python train.py --arch="vit" --model="model that predicts nearness at each pixel" --dataset="renderings of 100 made-up gadgets, each built of a few solids, in any pose" --train_examples=195000 --image_size=64 --grayscale=true --crop_scale_min=1 --horizontal_flip=false --color_jitter=0.2 --output_stride=8 --norm="layernorm" --norm_position="pre" --activation="gelu_tanh" --mlp_ratio=2 --head_dim=48 --fused_qkv=false --bias="all" --qk_norm=false --parallel_block=true --inner_norm=false --drop_path=0.15 --patch_size=[8, 8] --conv_stem=false --layers=8 --width=160 --positions="sincos" --loss="mse" --targets="nearness" --init="trunc_normal_002" --residual_init="scaled_by_depth" --optimizer="normuon" --muon_scale="original" --lr=0.035 --momentum=0.95 --nesterov=true --orthogonalizer="newton_schulz_5" --adamw_lr_other_params=0.0021 --grad_clip=1.0 --steps=9500 --batch_size=512 --epochs=24.9 --lr_schedule="linear" --final_lr_fraction=0.01 --warmup_steps=1900 --weight_decay=0.0 --adamw_weight_decay_other_params=0.01
Rows from block 2 of a small model that predicts nearness at each pixel, named by matrix and row number. Rows with one number belong to one neuron. Each number is 500 + 25 x the weight over its row's rms, rounded and kept within 0 to 999. All counts start at 0. Numbers have three digits each.
After each neuron's rows are labels from the 100 images, of 14848, where the neuron reaches its highest value: "strongest on" is what is common among them. Only what is clearly more common there than usual is listed. The data: renderings of 100 made-up gadgets, each built of a few solids, in any pose.
# fc1: MLP up (model.blocks.2.mlp.fc1.weight, 320x160), inputs 80-159
# fc2: MLP down (model.blocks.2.mlp.fc2.weight, 160x320, transposed), outputs 80-159

fc1.50:479505524469506489542512515451529490511567537509541523468481518483487556491536487504487506479502491482470481490471500494495524477535522517479494490512519479468470475500491524498533523470483455506542508490506472523496493490495437531541546469
fc2.50:490522509544513470494528503531518534517488466500529546497505491501525510511497461525539465512441476524520506492510465539506514502478476525514510475554500476487502534564494475461497514467502485459516448494531465492457510516506503452483503544
strongest on: metallic; has a sphere

fc1.272:461503485517505468490508479513502517474488524514523497502534509487529484467480510506497438468467535448504489515499528525468524485490519494451496508492508473494469527510525497505497505538469514485453495486549489482479460479468463502537486536
fc2.272:497485489569480464457531476530499522524496465490455501522495508506541526533493507541490497488490500523565497477497471466479484491503552471508526522516504556499538534484523520524497467442514431498500494475474500467502537534478499518501476530
strongest on: metallic

fc1.199:492509480480486523508525489483475477484514487517462474489499525512494511525450465484491520449502543474516549510489553465531497524536515504488488508507517498459485520492512470490485475486547497499491483522536507551533528489471471523548524461
fc2.199:515474495531535488527485515488531507533484479504512497549458505474473508495529494510507497474506473538505491455557463509499509549505483477518494479510464529494520486504497482513438488541517514508489486458520474494513506527491519518455517503
strongest on: metallic

fc1.19:506473536451487507509522488465506468528486483534550536484485514461486508498492507541483521468526467488530512540487489504485503468507489568496535497540522480527491525464495512463531489473490493482503535527501493548479503463520496488533496507
fc2.19:500507508528507443497495501505537519473498500513503512462534499498516510520496502525485509480426511504470514463492475499498486543485477467528502491506503490512509476494488480468510516535548463514529468493517512485496548561477494511523552541
strongest on: metallic

fc1.315:494504483512521509524482491502484466503479505499455456511456510465447544483501498514498500481500497476522480451517505489499474506490496481463529502499507464518507527503483486505513466533525537521486533473513504530512528498504480485529490538
fc2.315:505514564486500487509522504498510488479498513501530528473518497511488485533510464465466499515502503558530494506467479460502503442480486507522491525485490503505505548505513475502506533496489489519516483536530498493511491494512498487519472495
strongest on: white

fc1.319:493484520487453526523500479519434519513485480529500518492489459472504518533453526491502458481505565485498493500524517509509496540489499515481480498525504516575514502477469493504463526441502536487521496514492543511492467507457502485488464480
fc2.319:524503511534527485515507524500496524493501510470475505530519531505484496473494515541509493482558453491488532470467455508514472521523472459517517479472490495458462539517477446484487514576513507507495461492497462489470513515509479514431499514
strongest on: glossy

fc1.239:505509535500478500506508544526521528507494514477519518501492519497492545538504500492502502466534481535477476514459533479512491504489525496475497488467496468511497464494479514479505527488555479513559519539492495462502512526476476541477496397
fc2.239:499451537506545513463531503495504512510552485511483493464488494468528485491507507523516514540503507508490432502493501525477520489492499553533496491515498482494520506529561514438516483458507452450474493485485541475472515500556433452524515512
strongest on: metallic

fc1.176:506476485544498464499483475494508511519498482466459462512485488502459514437543476548485533514502492509456529498528535507491490501470500539467530550524525469489533467498488503497513464522492530511527543510478486541500539541534511472497500461
fc2.176:484491516480520523473485495517487493497529519505515485539532531508554467569478467458520479509495488496505495503523502490511516517492520496516460487499509562500497518453526488494520502459573520549520504486474499536509491519460497494467534508
strongest on: white

fc1.47:489453461503512473476468486502482538497522528469458514441475523493509483542447521509504473513529512531525520465484544507471515501523490549509523505463496475492512465512520506487543545507509522513494503475531511450496494500534503461487496539
fc2.47:537511505512507493504504566466507471538504481521548497563514460520508488456495457520518492519491471514514452521489476531475487490481500428506471466514537544505487519493520474506443522471531516534521524530463501468516524499480511468462504496
strongest on: glossy

fc1.218:511494504503514507505484472539536523562431477473494488493510502469430535523438496491459509458486468504495482507502533496533496485539472479482459507540536469485489479480517506498521483487519476490514477482491478518551512529508465557501493471
fc2.218:498501497481489495455486486461496500496525477514512523551465460461517526492497489526485505494530524507510487526524472486516505461499534506477495487480502511484470510499512494546510481502496463518549476510468522519440525489498539498536499512
strongest on: metallic

fc1.67:534482496510449526488510544498497477513481546497456485518517515453487523551495493507495484478504513455514495495504501511503504498490513510480504488537557472525493499512482491497477465479520480537551462525468542526519507517509505498497471481
fc2.67:479499492496537486509469460492480539557520496482489481460524490528470471450496519489551523517451504552489489481516492513502503469498521462480533515492496526416487487510502521473520525486479488454490545501515465543490501504467491549496507540
strongest on: glossy

fc1.288:509492479521518505498497517503503517486487511544540481516504468482446492508480525528460508499507473503532499503493510517453511540490480477496543455523520473492474482503469530476495471511532495502466487542516423494549488479557490536459494490
fc2.288:511497516483513504481494494508486507490480507486552510510508523511527467483518471454533559526491499494450538503510500524501495516485515491505502543479442449506468479511523464446498494497503493487507519524479517532466538472481503528500510473
strongest on: black